Rows from block 6 of a small multi-label image tagger, named by matrix and row number. Rows with one number belong to one neuron. Each number is 500 + 40 x the weight over its row's rms, rounded and kept within 0 to 999. All counts start at 0. Numbers have three digits each. After the name is the row's rms in percent of the matrix's.
After each neuron's rows are labels from the 100 images, of 14848, where the neuron reaches its highest value: "responds to" is what is common among them. Only what is clearly more common there than usual is listed. The data: made-up waving flags.
# fc1: MLP up (model.blocks.6.mlp.fc1.weight, 1024x512), inputs 0-102
# fc2: MLP down (model.blocks.6.mlp.fc2.weight, 512x1024, transposed), outputs 0-102

fc1.57 087:451524466526543465482517525526517536497535389483503485541474504510496588461453372466496483480407513478502483539487548466562450518492479504483512515531499490450525554469481388527488493562456479447529545484449484514535492511477484471489453493457482464441446454536537564547493537532518503462509501557448450508494
fc2.57 086:537568524469437419507432466490494517549471536534500484565552512503515396512566477495531540568482557421506487504446537535563466458543498473506491549542558492497447424511465542492545517486622487444381491518509481543495432557601486470500482501521480469487453512512545535490529512425499495454544569481534492482499
responds to: gear; diagonal band

fc1.474 114:496437498461470495495452525494546441506523538421539413442490549545414538500535583488523588538489465500545482523473505486474517513574510496479480505513566497469469543490502435538509486488499496451557542471483515513482487631454541516445473476554559492494474494504527538518478511547524474502484418508472574543526
fc2.474 108:552456548511473460472506565527529470484496493514543516473484554555468519578577564539485480479457550510540541444472439530520573528513456547478537508493433442503465496498475505524523486427595496484552556554514494488500499511504493521541533430493495532578504539505539529500561553475505463485536602458549515487541
responds to: crescent; rhombus

fc1.584 089:528472448456478462455479479568549465462541447517537398542524489468450417506541552510478413510540464426514547501352495445541516488515516497478502580484537513517498527501512539477443507500543465536468543558480464488493500555505454504475516501451503482489479581509481502540576521471417493440538478472468497472513
fc2.584 088:483481478429520432521478485524442476473490428497469437460471492527486538516486457514477529482447490484473453521545495532522531604521416495529458507464522500476481465514498431509518511529504565484573517504461422475561495481421451457496555518423506413486440594492501535407530511553557585479499482503538467524477
responds to: crescent

fc1.310 059:526421547500494440476507483500490538539543554555482535536460484525575422522449516488532542482531500504410453461536482548507565424499499524531468511532489540442512553508491518503531550494443561525480513477538462497488456473533540479521428519534478510475546511558393490601399445533538491509485567451423486475503
fc2.310 062:564431506482529546504530546503559504456504468545505474519579567548478507466481495618506452541504493532494464578415534460501529505563542542539428473539512531479498473522550553495501508586506517466466465410538468543450506523443511535531502489518553446552501542515478504506441519543495542477457472527519485503492
responds to: star

fc1.325 090:537571432469458499542453461500517501499496481553478440521537516521509454554551495505578508496469546447515540438535548478486480473574508450535528535447433440529516483521500525501597504447527447459521573497550463538513508541441469455448547522434502502521477449513553480464591503497456511479568538499583614509483
fc2.325 097:554519458439504514501488492553531469515470450496465453442476458492531462425510467544416492523502476479518503498451486485499456477428481522499501496533535446463486498532569481480509428519458412494507439483419549466532499489425479533487546494525539472542475473513552479481576540449554534470541526574579406554492
responds to: crescent; blue

fc1.767 090:534553525458565512480502490483508487486493432484481554461438518539549493548480515504505535468492509539511485515424420413465502504493493542476529531511419526522479555464505477549468495382521500471480505481448517528462473500532472505471508476498461452531470513485447553563520479434501484480501490571457420525527
fc2.767 096:467463468459461498495538514505492497480538502519543513536518456554479495504519523583535498554524561476518509479495514517509461446528529494523459551550529518530515458487489493528503507459510500434487502482583494538535496563475513521507557461527490526506514458513447467549463501525521471520430480510555484481525
responds to: orange; yellow; two vertical bands

fc1.66 123:594504549602483462521581456454497447527421504517457573492552496505538532532508538481476518453513505516490551564542544520452519530457460461525422464485414530474621468468531412490506529492508543481478526488474510509532466481472498551452491456410465532490480520546554508497437475553431478536525497453500492555535
fc2.66 096:437520474446495457494409449508463556520536532498514498525467486568509498477456496476527447522413498459424498482595476540586502542471486537494523514470487528503564453453442457474486491521486491507545491540488482522523359453568540448488507587556459505532502500546488542495506525496477493472452490645513521458636
responds to: ring; orange; red

fc1.741 084:610537476438489460525495485480499546443610522468530496479451517461439521557530520509485534452519505531527528496501455476477509427528563470517523543470485473525537524524524493500470509500441534494483495491495498550512475518486502507473446542475489488505557556496480591581431439527474505546509558600468536504452
fc2.741 085:552575502429457568545553456546498504481443545485497456497546498452498510470576496500472449455498545463574504526479490528527526478445501543473495505505487507504502487470459477473508513462528493502427507597561469551483491428453533483508521432465466503492466487502511520558470555554487506449477467491520469525449
responds to: gear; ring

fc1.268 113:468542503467456477522498539487537564487424494534431479497482511455532491550539504498457492485488461478446496524539533531502468502551365510552518394517543424519526456519537477519483554509521501559496524439469503449530415490544462475497485508515471411437371507472488565513495534472472552441456522442570482448543
fc2.268 096:533469486494508493437499468502408461472504486522454489508479489527532474465489489478502500451469428472539465447469520463559505497482527491527490507493545540475489524517486482473491495497515511391525490528561449490462416433583483496555530466501460521469526523524519536522494449449413548531608403485557455526559
responds to: pink; diagonal split; emblem: rhombus

fc1.760 099:441468471552527438515531436586411525421535462492519483500574551428487375478504461548493529500538478500529490467495526435442570482538558462486490515491469503469464491489518487504490479512549573476528525452534599437449481544453493540478502510457452455523516490435507481519466562491526499431498453506484615483558
fc2.760 100:524472545476525479466503447452519498416431477480504532442480504447524493449557542521482466543537548486459608584544459561493537569471472496480505499510481485462530482510465591595480485481471520603480489467550524541536500482510527518487481477540567478478505561541465552489487441404555505515532506537507516506410
responds to: pink; saltire

fc1.757 097:503510572462467464496555515513531553550490585438507419552458443451563466493528451512434525507455395479455510501510455486539439477495525575498498524492465530458532477474496475511486531574550537535506525504519581499485541488568452563503485510518475553475435526569485553510489525490506538535483442511483471563507
fc2.757 095:513487533464404481519490533410514537462496450515535443493529484488522467480523523495509501483564442526506479520532497502465514484546495500525514489550481481493400506481534461557513527453614487495519442491487485435462487535522508510473537515453576503533475404502592570496477406516404482463567483467499503455474
responds to: orange; blue; two vertical bands

fc1.195 085:435481400543486457562439461462404438543498494542509442465445482494432475517507487493543473503476480550530554437581543518520506489509535438494530525537549502563474466540488507498512425513473479508488519437509407518480471465500487503493540489482472487500513472539456425465500541478540500448458463527486477517486
fc2.195 086:557556558531417482519424496396419477542557510466479468539531606489543539533482476493461549505433463491466462532492494504503511529490512571470502461518429512554468483503493422427532495466492608464561612459523451420461519517448487526404529538445519478523480480459402530463517475477524508488421498457543519492438
responds to: pink; green; triangle at the hoist

fc1.126 073:533520509486507489584514561502516488533461456572547498511513564510480592552466546483502513528459455509546491542544587477461464535516526468539511510455447527489484501503493513512523489532555518510482467544506497516493486438499436498449491471479506501468573473477484496491563415510529531535467517501479554540497
fc2.126 077:553441483491456450487467524618477553439565490520481524513506519482524422472511509470532553465503504445440456558538456516516553557429483444492537493488522543470585489479530483521494524479457495461439445482473438475531569494451451524444503520434444492551511553517440463571470419481450517472517584461526495462506
responds to: red; ring

fc1.392 105:439495528452545539485470432506502466531574509541511420446508528540460495557491496381487498557494530492508553558475515528548446474398536457467447493499475489488454539454555404475543460484519445461507504501482476555436455495473472579492465516463495447502454494442550473557475528543465586535565496582475532524593
fc2.392 103:528575497522592482493520482474514494528499456537547475485461508523453466481509463480477526508459520490461487557503524509478520467489522484511503492501503453519512496536526473521526495506472502528470510503508473567490512473439532487468464480495571542516552510526531528507534544433504469511563535468506483519415
responds to: gear; red; emblem: circle

fc1.535 103:502425530540520476486546506505397509477489442498422486446465497499484455549504507542539482502502501570480525516483490482507576505553540486519460484501433475493503503427445548561547506523451589503505532441491476504506472502426430542499478513527470505532471425547481483500514512541467495492516458530462452493501
fc2.535 125:523470472559447528483497513506503492542481528558493535548509496511510508551579509438500514599486540470550545530442448518508540424492475561485486485490535508502488520501557534455458492503474408543469450505511539489542547400474423498470513522515556560510551494512567386429556517433489517524487498531534558456477
responds to: orange

fc1.59 102:528512499504554491553453522478496507517504515519470552507499506512554528464475507547542523486478465476516507528510509490581460538596459482542534512536494498515450540496520432497517511457500430508514451510451527473544490594521379491531461532521545500435506472515518401440482451447511473573485444441453445486547
fc2.59 099:467429494517468564519553430521544495459519483486553510518547498484519422494544504524491538529576472471519473517518458538509531550462496546516515505476521467468557493533507556464446500536475453509487475480505508535521504485549547466502492482453497478477456556516502489533481489547468538489456511486440466449608
responds to: corner square

fc1.551 115:495435418539531457542508461467491535521487498509539530464493439488553539567525470533520533501532475529512531504546529486468493465465506480538501460540466458534498456477521514466509480461450506485438440417533517515523446526514506593481586560468458505530488505482458507519522475423561515496477519493467485558514
fc2.551 120:459571491469444556505472532548460496480488553583520519554525518408506490499531492483487487472401537497481495548549491466509505483576549545536503532475555393468542476513497447531462500511529449504492515523525510437522541498521450480503479513486523432494515501495544480486515524589495515513450528514493486509533
responds to: circle

fc1.369 090:517482506479494472483445488491484528432490546494481468515546409533515574474424471562441574520526559492427486476438503541464555485475464477622516511466517514473541534495511572465486567564509480489469545531436550433502447589547520504488446443507486544538497515455586484551456495497518481506520516432416396506511
fc2.369 091:478490531453480555511417505448490447452560526516495537446492432463550501552517478518505417510530427480487548504427522555484490536512530559521449487516531513499444539512477502482528498586505480443488453544486565531494467467495512430506488481459498415445566518629513519463555440474509542442514488412491450514576
responds to: corner square; rhombus

fc1.36 101:482376489464474497534442541401487508503472506520463515518543525436475508462465557480498570519430527441519441541533531493523451526549485426429500537433426466520481584560431540547520475507521488500542532481548556514556497478452520530628478545474527446496519517502510481510440596541491497499519442471459542504543
fc2.36 114:601499520517575548536470424527509449531418479448511472488419513576504470474495464532467532482538531510482541509463428548509562422470523517464487513492518516484513475486598508461486485585511460521495481545480496532482505496497498451530487533460520534581477520400473552425510527487442446477518522487533433427544
responds to: teal; ring

fc1.68 116:417475567576529424476472459475525549512501526581492416509469485436473473439455481514495543465483490538453464484493495492465512516505544495456503436490532468501531458488484443482494489516425474495489475433479498484461439518427502493485508533554484523578470564494407523624529537478467462480471467478477558467464
fc2.68 099:503560501500484516536485501531506547507430491464401514566519508501513531519458516559510455534531459424524476520523536555492446393419521485518502466488498491492474499496443475471521516517490533558508488567454494522577446427512443537506541498467495530434526468446562472471490528489439507495417447539459467447502
responds to: ring; gear

fc1.313 096:474408508461533528445412530431539491427517524520520503478451506570534484413524421437524602413411478538395480466532487498532486572577536431572498551486437499523478520545507473527487555421468436503477511464507476505497555498531483511505489493517494561596542450425437511489540467503527467536456529496544470491537
fc2.313 090:465481520471497507526544535484510493506510495484486478486509503485492480519490499432554474589522488441511462508395468459440449454538478549524506478493490555472512454440512496512478517542507479452490463600547521542541582470484510460510473512463535529464548503502482487509511439610527535534543420482604533533519
responds to: star

fc1.193 108:478544509504580419438499560525516526479506475546538565496423500531520477496543508560548488529543469465478457522513507526402498533492524531516464540511567443550499386539482504522445500488479501492464492506552517476491547548472458435518532431551454492512488473507536465542488518509492524542473471472489513485614
fc2.193 109:498465518488457517551502506535540511502505490440535505542511554534506499529528497508450546530462495522502538511509469523508484422570530392468459513513502484461604434498465549451525526520449516537469451437548525542489467377513508522449482478473519449482520489496526461495532564469456434485523509549485493514498
responds to: pink; brown

fc1.522 079:485533460504459502439533495513480524536507498503500538515492494520453456544545442493511455439487505512391456425505433467506468479489450474487606539487457449500490517535458475513509498516568505540502479476519533471604521520485546515506495475509507480559511484525452536467540471502503527533531503547469501518513
fc2.522 081:535566514520483485562524541524507486501580490562446412549519507476440502507535565417505459528497472476483539529507492493482537488523561523510541518521463483537474510474529581507576505527532452488522449469488511547532485514470459535501570503459507496563426475422473479510509571510523500562450497559544501514576
responds to: corner square

fc1.752 144:515476494487476477425582538507546525600509476583524601464459439489514452566497556536516434503556436518504511535542556546526550552550530477487437467472529500510456538498507490447544467490514554520568528487526515500510499525466485554470493503450503498466492447490544471614566524498491488497422591511535571516510
fc2.752 107:456524476469491466505485557495534580515508516530513538424493489534498450505587558557489383505514505533504497552522546529462384517527510507529466517528438507514525546495531524490505460527522526483558502492518574500510490485439463551492538480563537485561538525460506539541529440453495514551483492543474504507465
responds to: star

fc1.300 115:563481498476539521465479436500497465483583504445486425437483509444503516485478527444537534492529470479521515492482452508585546501526529502511524527535492514549509486497544542473365520482456498491508551489528517510525450532469502510463481392504430529623491545505520420496509467487503443483508580424497478421479
fc2.300 111:433520502481441526423464475564430512453531448464526525554533544529488530507518547436471496443553505496541443466470578439459503521482555531446529462437463508574649585496519463490502502535492489489489558480440487453534462562454526438482416479531533538436573457472504569549510431516473550461552553487476489530539
responds to: white

fc1.672 108:534482545516548524506524506524496550467571480484515528450531490500469523475524558473574460533520483469476454439463456474427441535570492453480499500459518500447457524471538430493447509455439518488525423452511483467516524481454492500517432498501520450534503516528456472451504525527520440411493481469451546432549
fc2.672 105:504479464457474579488485540525523503525427565538561439478499558454546508484517488442509499458440458473496490468518551488493570453492606449533480513518446510479556474452431511529561491559497447490489546524497507517494511458484491452548534509519503479491574485462471488487510501435502569483448539459515490478485
responds to: grey; diagonal band

fc1.261 087:485540481442494521540478515549515477500427483475522555503512507556489529503525459484433468469521470565469516486532473489549532476460386524519536451453453537526524560420485510489494512499437472507473457458423561512485447397522455496490513473482481445562516541486483492500527544463455503475506528493511481467380
fc2.261 090:506510496536466576508466443510453449565479446516374601497482519378479542489528498485505468523492546517500480441475464540510453531487467496455467499475554528455552487497443585539419508550468417468499455433525478439533486440472592436523495468533488519459488514501482468581493532509519486463531468493427505495568
responds to: red; saltire

fc1.521 130:465537496476443493555554433520532514485566542502528538541541457499458509544466460547597512528455492518512482545554494554501443422579563414505503556538471461499458471420467493608525464473501455490523535495474455460485536529525526534510470490503566449488491506534591455569514505389511568435534524448487489475437
fc2.521 118:539469521546460438501490527488511454478484494468480476519537558473539523465536471520421486531505486443460552508484468431514456473458447544525470527485570445460441479493511532472542511494575452549544544518414503541483463543472449443446472507528421539486409491386486480569473468527506456520476485538531591466472
responds to: orange; three horizontal bands

fc1.503 092:519518564470435541509463521443478454482541378456576489541523484414496490568517532474470492527499507470476429461551522526461489527569510515446502545477512523470503424456591503466475580497387433464467429532521494461511464513528447469442492520518537514466497461519492502542502540508525517495545538501557539477454
fc2.503 093:514521483577488458500454471526455470494495530487480486528489611562525528508521541526457489485483548486537512512569515566513470572425483482535462509499438515509501553535562544525537497499560564431492459436528500497516554513447499536499483510468533441489456448510455555450535553505495558541411508526468480481578
responds to: teal

fc1.131 133:508507522532511487435512495521491440489534464551493448495427458415533440472504511510525472520476560481430548482451507492514437539544458512543485437523580609396398515529464499535517497505439471486516514473572507501472540498512489560573541440472528487450439402469477474609508518531540403487527485531635421529508
fc2.131 117:452522511528516521522497577569517431482504574478526526528586472514519518557557512449539487539521421478503440502577544525441592537462556522494519491471461501496569502490488518506486521559590506535509497456495489495496428491507530494495426429484442508475556526538474530486509476524500473464516484503421490453422
responds to: ring; gear

fc1.518 084:517504490475455508499547514480455534562512467572448417565464476482468510518484496485472522519514485449549518496564531499502516412504477504455542484459572534501403449571415447507531532515430474510527498504501499526500472533518473495450570549407478457460504487495458448459441515507509430493485438478561553537418
fc2.518 094:453543460480477494503532502535484490523476572425475494490488460472546552425445494481478441551519501480402527480497519446531501566575456456569447473517472467504520517503472603451426536540507513532498563415535530523499589514519436523527412511462487541515432560477548459527547433490505436505500513503503489526544
responds to: teal; three vertical bands

fc1.609 098:501604457511450502482557473377530455474525423425542459520510405483497516458455517504535482493521446485502494471534475584518526490633489548467496555523496513502470508483538448474469496543524516535468565478483467541442576472467473523459506497475410455499451553552482549564484491473497510489505476444473497516425
fc2.609 114:480391492472533539510479550414466518451494478520472504533530505528507521513451571470508485459457442545520447438507419527496496533562478487472491506541450529473469527490459530532456508511511493478503471496536472534563537557537420528577551552498518490441587448455518507411463420511505526550522478459575559500595
responds to: circle; red

fc1.574 081:533456533473435607481572541510538518479542475473527480579496472536507541587504469534474473462552541439439490542520519476455553558551537479468439551460542516524465467477537488510510552521477470487512491475548477537499467602454512529500566459459551546485491532549423549528542535529528510465519497466508439421526
fc2.574 089:515475489528592530472462434475453437469529500394531511484501492466515437537475516484429459506500500472535593514496511562545522520550506562515497504548527560484519532563530470511520461494487445469537505468510560470508475519456531471487541500529493513490455454422608534586496512494565496488568463473502493514482
responds to: grey

fc1.405 111:554604451539477537471446508492560536454466483477469508499548500466520573523525580534521492562465534497563506432529483523490530509494531507443565551512479531533420471505472520554469507510500538505481522470556542441464576477542508566485490470543476501444549454453503493538535469420518527527444478504436513509485
fc2.405 099:491419487406506577555535502402471562484529458463457499488512555534544484526507542542494487509512479533493446498529531493539483511587505471431453550531503499469455523505434477483510484456453443486458502505437476504505470551496438472487500524508465513530470505522481503510415452554544511501510469498513527514508
responds to: pink; three vertical bands

fc1.703 102:484552484471460469548549560508487558503489469484492553499473532476521496500570536414514530558401515524486470487436587503508506491516536513472550493675515501373506458488549480449532599505474456457484463515493509503545429441485466481494542497483505481514485484583494516487432416536493442613567534535502455447521
fc2.703 106:488459538437497483543556471434498453473466527486528550510507514480504478498548454480473518407536458485464452493391498453508477527532437468541476491540482495484496594495483523519462522437493437481529480444489439409466495471534476575501514473477462513398502514562529403470478406644510485508480487423477456464476
responds to: corner square

fc1.37 094:553531427423472500536510501481422503552507502514566491630448496485406482496557471514576494512460494492554536497542420511507513491529522495475511454498475576473506472475430479536458567499510470446559559536479537505489469482529543422453506514406522442542530422512491531499500458501469520488435519483512496502489
fc2.37 093:444472544588484510495472477507499479480463540558453514543539491546455578495495572473490451483486473432479485564476495398461597471499487475538474513531487515503573432541531534447502553481412530510533476428483475526494523489516516518593519466540501494496536542527450515564555487503462454516434471492501437522536
responds to: red; ring; layout: offset cross

fc1.506 122:462484523533482569587412509506495498436492437523546546488506434468592468515522528482500461442562530482524517509467522528500493446539437539547509495508550521500430493527475477485455504434476469501471482392528555529461506490499431515498503522477559559601498491412563424436492486358528447505514489448520523471500
fc2.506 103:496552488504504477538395540389462528527546492477440490512517511493491439491531521501549510482450469476502472518422422483469499454517516540463524528512494487528505503519476492460480476526465533502458402548442510465467444498596428587424487464504479457428558477546554563448485514488511544499498477491524511540465
responds to: pink

fc1.240 079:566516481444508491476445494491512485500520477573549511542450506426407521471475424546504482540434542538527466524554471464536540527486512558503542573566493625539488445484448574515483516455564492514509446501559515519473478522508478488521525504470488487523484493466498488574506511563475532553409504472532508451523
fc2.240 088:472536462541536558492541479419541520534456492535466524518478522473521483531542472437517497491557481562507441529527537482460411473563496523498452498473525438421557466539478480497513498495517448473466481481465546552532514542506527501442505538507447533512470489483469410565429516575484534449398527504502464507539
responds to: pink

fc1.374 110:495504455526549501451511472512467463557463473501514489490500450513414502461527515469525444495448526566481577569541511523463538540496484429487545468502529528544478482510477452460573454495532513500480532437487461533407472492525502451539516458460520441504541486464483498570490537511448540439497505514477494502440
fc2.374 098:550541464479478441405464498485467483482484418535528509526541498517502532450478485503540452517471504503520480478466538505517488493509506493509493534498471558507444554510542493512545531518461538520493500503485480559460521473559457491485455509492484508584465553493438540426440499467563533485465473505493494505507
responds to: grey; pink; triangle at the hoist

fc1.485 080:562466481514516537437557499580499501474527482458510515540539404533510483461450465458612516505513489529527521417559439530472433450568477540496460459497452525513420448564531489471478476473505502517478490486492462490455477573490474533454547497558542504473513455485484518493534524472520509412472432508480479487412
fc2.485 090:541484531560522610496456525461556577505455539502565463527469477492526550489452500490547521528491446522508491465480406500449473480435490510445490528408450473406531381480449554510521530529497428482455503520473426465429527514542505467458526498446460514514462486481540488490495503538553495518519522442533541503510
responds to: circle; border

fc1.453 107:529494498526478516537474482553499409539517474548565580477468451473535555520519552458550482542414468434478515466459556477493452439426546562487478518467401517509540481564514476569449478536466485510456516443460531522484479523441506575471444492562514509479502463529450541540487504469438498484527514608487503515527
fc2.453 100:525476539490536489488500540507478523457485487492457562514531537571489474486502535490517491525455475526512511475566435488440447518469510471537511567458477493527522508512485532502463479517418469481534437509488524497525525477522481465503464442500514503426530498469524530487533453486533566484450542472478528507475
responds to: red; two vertical bands

fc1.153 086:482465474475479562484510507526459569505504476557460429540520496476430500453456566431543446476499471409542515430508491512516533484552504474479541480509561497556483542502534500451509517484512496477503537555493577545502484415456504517456547556472497482485527525468473481499469476474481447399513450429486460447492
fc2.153 085:491472489477487461469534454474505505493468373398493510571463454576455560499430553454505455528495468538462516533472418487470575553439507532538494437524543432490555466495531573473517534560444491518512535490526524467543528510461525495507505498520485556500460516475516517506520474374421460475527456603528580527464
responds to: grey; two horizontal bands; emblem: ring

fc1.107 068:570444419522547493501592472498476573482443516519484497518448459508540571438501489564516541524478557501551487534510465574436433515517512461479494529458553465463456447521500476457473512593548522518463500486546461518463522456485437491471506514485478485444493491473451527515466491424511487484439485509558572499498
fc2.107 086:485557443470545471506493568507449529539458519487539522550501462570473416500471602501497449486497478599540475483396496472450486535475509568572554460474490555499464551477480527509584466525470544498465451500547512499487413509517517495513520531451569461502498504452539497482489530515483570508489590542470462513507
responds to: gear; two vertical bands

fc1.694 094:532566484458436489417555558465462523505485560516505436466439514515519473445467463458494536457563467557499490489522494473461527522487500554489476587487496532510430594534500491559474538573452474543475520510473497458472533514560442440577533608544546514435504507463473439468534457508530514432550518511497470495452
fc2.694 100:430490514489460565509491558471512458514540479538510465482549463485504474508510498521471585524490500510474437543427612492519458543496491519558453453471499559473480507476504462521533525533464504444512497497540484492479489507514532425493481500539622526484534484472456527557555455520455452472461398459492573469532
responds to: red; quarters; layout: border

fc1.73 105:510450539497466464517542556389525485484446385508503528556469515418528613519502571483491488495447500544504505483525540534486479476469535535548477483555445566491582511560559519491555424522575462523556490526544522514503509510505509472545472521476526528524503523512522511511480509496476483426538509475456535477509
fc2.73 112:500486529511524506525539465506509542503459482552481452513439500456492426527531470464463506432437555464475559536546527508456602475535471535490499479512595480451471520507558483516484428490580446485432470478538538550533583501470477493456519506441488478512477529518574472510482549544512511484505517475470482557571
responds to: corner square

fc1.759 116:456395464442514519443456531437516486481348549466470495507468442449485467520440510516478488516516471521438501420505452519485496468453503516490553430460509528492534460538477542524489533494511465508525516536549522481467495534478509474558461502625478493479507467467556598497446491423593482500481490554514434517494
fc2.759 110:513524497441512599517497508560480415501519469496481536460498519541513495513501476486491481487472487515478560527428512488501566581397527462494457512492484514523567525535574517511523544487448491576478484514418468529493518537485524506515526478513518496633515503574459503546548590554484536487562559532452542502488
responds to: crescent; rhombus

fc1.764 107:473445414496579454499609426473502453469457532508502475491506495528516434520561509550474433562495452500504503539473393528486467503515491453459439440533536522551525461483442478482395470506513468504520493449546513529449493461518544530476456564479497509479506497541492536495536502436463443458541506564440488490499
fc2.764 093:476432517427511502509499470478471515484435518461560446516502491451514574494544557471478411473430445503522495482489482578458549511461451498504488493474503432484544451536468520479540509633453510492568511448521551549546544514531477465444538477448512398595471510475537467459482518547477523492462502490517493533471
responds to: circle; yellow

fc1.232 094:536531456477486508461462444505565543522546495459566479536459490454496475487412529416480459502502498477456476494424551483505534449462509537582516458470533594533401497615524526538492441549545507448530460484491558461548542517564433491460488565502494556510479429460553545482494510500546575450582452495522457535492
fc2.232 095:476451503539475509486561407469486552474500472562509473443540456471523451579461569475462501467461500533513592468496587546519544547476470466528472534493504418467476491555532497445488481498553497540455447453497481524475424426537455450433407520426483471488508440459451536479480476412575422510445473507498444503469
responds to: orange; three vertical bands

fc1.14 077:519530504536582540529560452457513545502516561505629485439458463475486448473461476456458530514543550511449465537533425554431528481463530457460461456470532515497486500420568485522532477557507518507529510485476573491492530508437479501534597503611483546456522524486491528525477517576540543441487488505518500410511
fc2.14 089:470505499433448497492465504485528492465444470516485524489493572483513506494524530514455530489451552504522488440464512508539483457492495533475490568502551540462485475495454487472521511526487496514510441471554417463575501397563426435491476571508481445522567450500549520493561449498533491518514482544497574510407
responds to: gear; circle

fc1.665 102:489441433498531424533463464541535460473558584534533526489473467447537475531574424535523506486486457515488551484510554391452498520518430500465470525508506524521446509476559510512484479500505517503457529480508505553486468522467476469517514470440525485524527522527456456467481512415468488483577537543592563493497
fc2.665 104:531502504540536530480488482551511474547497498532510453494476468495502427492505458488555595453483547541481464511538533562496561422564458527454517552485530472517466476509473541544530523518503488536473481475507537511537556535489488563486461507489522546533535507482541418567519461495609497498508460422457415530534
responds to: corner square; offset cross

fc1.541 066:503520492503514461547496533528403462487526516470504471545538482461518518520448541437556522569476533547502472465547502548471483543563441551494503522533512485476462447470472502470437437504544467529517426373496506547501507530468514484518454533497449534422497561469519485530568537572448508526578506481479489476510
fc2.541 083:524529438523489500551569507463462531525537522532487568490491481443489544521493434566515448465496509511459499490525408416513459484499512438461475503495508505513547505486470540527557423611490488476539507509561462525544511472418501568456563502531516493551553471420526452453504440443602397518469460521495508470569
responds to: circle

fc1.546 104:480492435530494516443569512443560497525456519451467533470496531500487501541544503535493536538519540497507576507515491494472560523390467526481468503457349532448496507470454465488483488546508510456491418536513530555471489550478476489470471530546488513530440515532497463505530539457487401482498511511433482463513
fc2.546 126:514485479471608495493513451496498532527463494470470484517488483501507553506487480530502525458522499503488482497467462499534500564437511583505468503459534454543557528514584457480495500548522456439504505470460501480478381474474465458505522514523461521484521524536435476454505591429465496489444504483569502491406
responds to: red; teal; rhombus

fc1.213 111:507401424503475536499490454516498424574509542519514507467459500572377426459466593499531536484433507488530505496529488499544557550536598544454398516582595499544541489510450459500491545469536570511494473490487512441495515510512474507452508507490506515535521537525470552551509487543541482507528475462510590474486
fc2.213 101:514529471547483456538505497505519446544459532468473444477500563480474534575472461542461529458523541566490586454602496483476540474498457551467455529500456550497589488505438420498543521520521525511509532552538467421544548454536534568411495455449497511508564509515556455447485442470446463497503488517487538547622
responds to: ring; rhombus

fc1.632 126:581433428429578497449511520484576428419435441455429491427485524491487529433523466528506476548537487537546505498567546480474469518590425506468454456503516513454470465577489493482554490535520532482538534516493506520406541509571551485576535508448511484529496524507464547489474551449535497524544540418509518462561
fc2.632 101:508432496454526533475457542528491460515446493528499434541490482466492510453482556529562441509482391529460434482582523553510521501466430502451510529494530508513495543497471570459500475572515511513550493463480503475465466412524498518518500524527498404492485471485490496507481552526560472484495470468547474533515
responds to: teal; green; star

fc1.214 099:478503562538467458530529433495504493491431439553580575482471507472478505474518473485612522479435479560437512434476504512452522520513593397512512472540457520500481545472422482542498519514534509523491505434503478453549473536560516588466493447407489496512478540513455453507573473499451593475511551483477554547566
fc2.214 104:445557579471491479497446569575510475428527484583403553567499520534469576550466484528505430431552555511543498447540582495480455491566421535569520477486537454542455462505459481459444453449444510445485504518509555500486558461476427529470498558480466498515542543442560475500487408520566436512478479519503492491445
responds to: ring; white